python train.py --arch="unet" --model="class-conditioned image diffusion model" --dataset="pen-drawn characters of a made-up script with 800 signs" --train_examples=98750 --image_size=32 --horizontal_flip=false --conditioning="class" --objective="epsilon" --cond_dim=192 --targets=["strokes"] --num_classes=4 --cond_dropout=0.1 --norm="groupnorm" --activation="mish" --weight_standardization=false --padding_mode="replicate" --widths=[64, 64, 128] --blocks_per_level=3 --scale_shift_norm=true --attention=false --upsampling="nearest_conv" --init="kaiming_normal" --residual_init="none" --optimizer="adamw" --lr=0.0028 --beta1=0.8 --beta2=0.98 --eps=1e-08 --gradient_centralization=true --ema_decay=0.999 --steps=4500 --batch_size=64 --epochs=2.9 --lr_schedule="step" --warmup_steps=220 --weight_decay=0.0
Rows from block 5 of a small class-conditioned image diffusion model, named by matrix and row number. Rows with one number belong to one channel. Each number is 500 + 50 x the weight over its row's rms, rounded and kept within 0 to 999. All counts start at 0. Numbers have three digits each. After the name is the row's rms in percent of the matrix's.
After each channel's rows are labels from the 100 images, of 14976 (inputs lightly noised), where the channel reaches its highest value: "patch colour" is the nearest of a few named colours to the mean colour under the peak. Only what is clearly more common there than usual is listed. The data: pen-drawn characters of a made-up script with 800 signs.
# convs0: first 3x3 conv (model.enc.1.2.convs.0.weight, 64x64x3x3, each kernel summed), inputs 0-63
# convs1: second 3x3 conv (model.enc.1.2.convs.1.weight, 64x64x3x3, transposed, each kernel summed), outputs 0-63

convs0.48 089:620459471502581527490565570562493481457444503410493584543466586530471543558527484589467601471456469537505487439546497424507529475556446486551475471509531562542413533485438418454544522434484474
convs1.48 074:372573485441329401540493530495496518519520461540474493439434466401480519474510429489576540496504510497503478474531485467501489466509453459434530540423428538469470458432456580542422510506459512
patch colour: grey

convs0.54 087:502516414470645537527489490481429483473418463420501546493408577524458554482498539452442553441453522503483458568591476465501507534462454465491485500501529477464542524443472366487584510399531479
convs1.54 078:418603543522422508585600525582473549475452499514517455386503415443590528455478487548470542513498474514555587632479475453446540504506539546459560477470482491478536423493450540500489462502495510
patch colour: grey

convs0.51 136:489456467490587461507429420471441444504405383447446484519407533528505537481505590453521444431465524551461449508591511458420472462520447406458557505514565456453528539536514471460552432474535488
convs1.51 120:564470558571556524491567487554545603527494570583568530590556487567605540490504500565488520573527514596569497554565439523510496521527580500570547517562488504549526469518488572528569537540461529
patch colour: white

convs0.59 106:413501450504609458489510482523508523366446495460587489421489462532507517463454601495518523464407550398510466562496477461496476520408480481415457456460535539539434514451488476467554487400528473
convs1.59 100:459493555486400487504499484501444521535503510526477575502468499468573517424534563540523506582604495558485489520604495521476456448551595464517529613488485501517581496606574601556551429513471464
patch colour: white

convs0.10 093:465525576584597454518460466571580568489529561496438486470541468501490488477488550536558552494453561432518523447369470571517526517482422563458514434556436566489451484439419437465467454483550483
convs1.10 090:554533470443513477506423505485476517421531542479454500475510422463398514549511498452513503393406568474495528447528513512503510531446425509398484437539552540444400586510488408416555465489526417
patch colour: white

convs0.63 102:425465462483620468516427450454431497515456461451478507474436440553498553454470619451494465471464534535442438528566527456384475523546464421444564470531502526482450541537456519400527457431502524
convs1.63 127:538519564566497546504598554540527549522579551574581575593566439500599476494570471585521499575506499561545542554504516529494476511559546571513553493511484519565536491554427604564499507496513460
patch colour: black

convs0.34 105:528578468479484419674475409491473533554468431521472488474466455537509529474493453510587512431439545518524485589499482490441574509556486417527518443548472499528433457480475508394450424458477510
convs1.34 124:508497584575548542499607557520583570529554554546570554577577500464575517510606509588478501563525454518504567502521528544529490519548565512499504522552483505606550519562479573528561570520466486
patch colour: black

convs0.9 092:463463584482549438453467495517546543456505495575551546500578544532570544439473470521494557444455584442510589461397472512466528516529441494443516457535499551604456553458378418518469495533543558
convs1.9 061:622620543491471568539531538575535616489581548503497560484525406388481500564494532511528494517493515516550543491600542506509451531473464512487464468576496569585505552556472572510520517525519462
patch colour: white

convs0.24 114:671570525492421557566515532520518543449545489434541525536514555468470534547516562468530501461517511499488468440374452457520510469457512506515431446462516429450483566467549424397438515480542458
convs1.24 116:397385474478401413531478437469479449500457439498565458460429566515466509494436487526542436517509487491460561512453476422438423481467525471518496512378582446514484481567460472503472469489526396
patch colour: grey

convs0.28 096:470442531546555414478511475525391510559463473525464478461489496565529522508507483503429530539478505558532533536313512566542539504564469528581540507520468493538479576426452556465371485528537477
convs1.28 094:579641493550505523599524509578589522485557488443509539514504487495483577552515516489521519458448536558530446553457499520525538536496402496497525497509510503434344478432490455427442437437470538
patch colour: black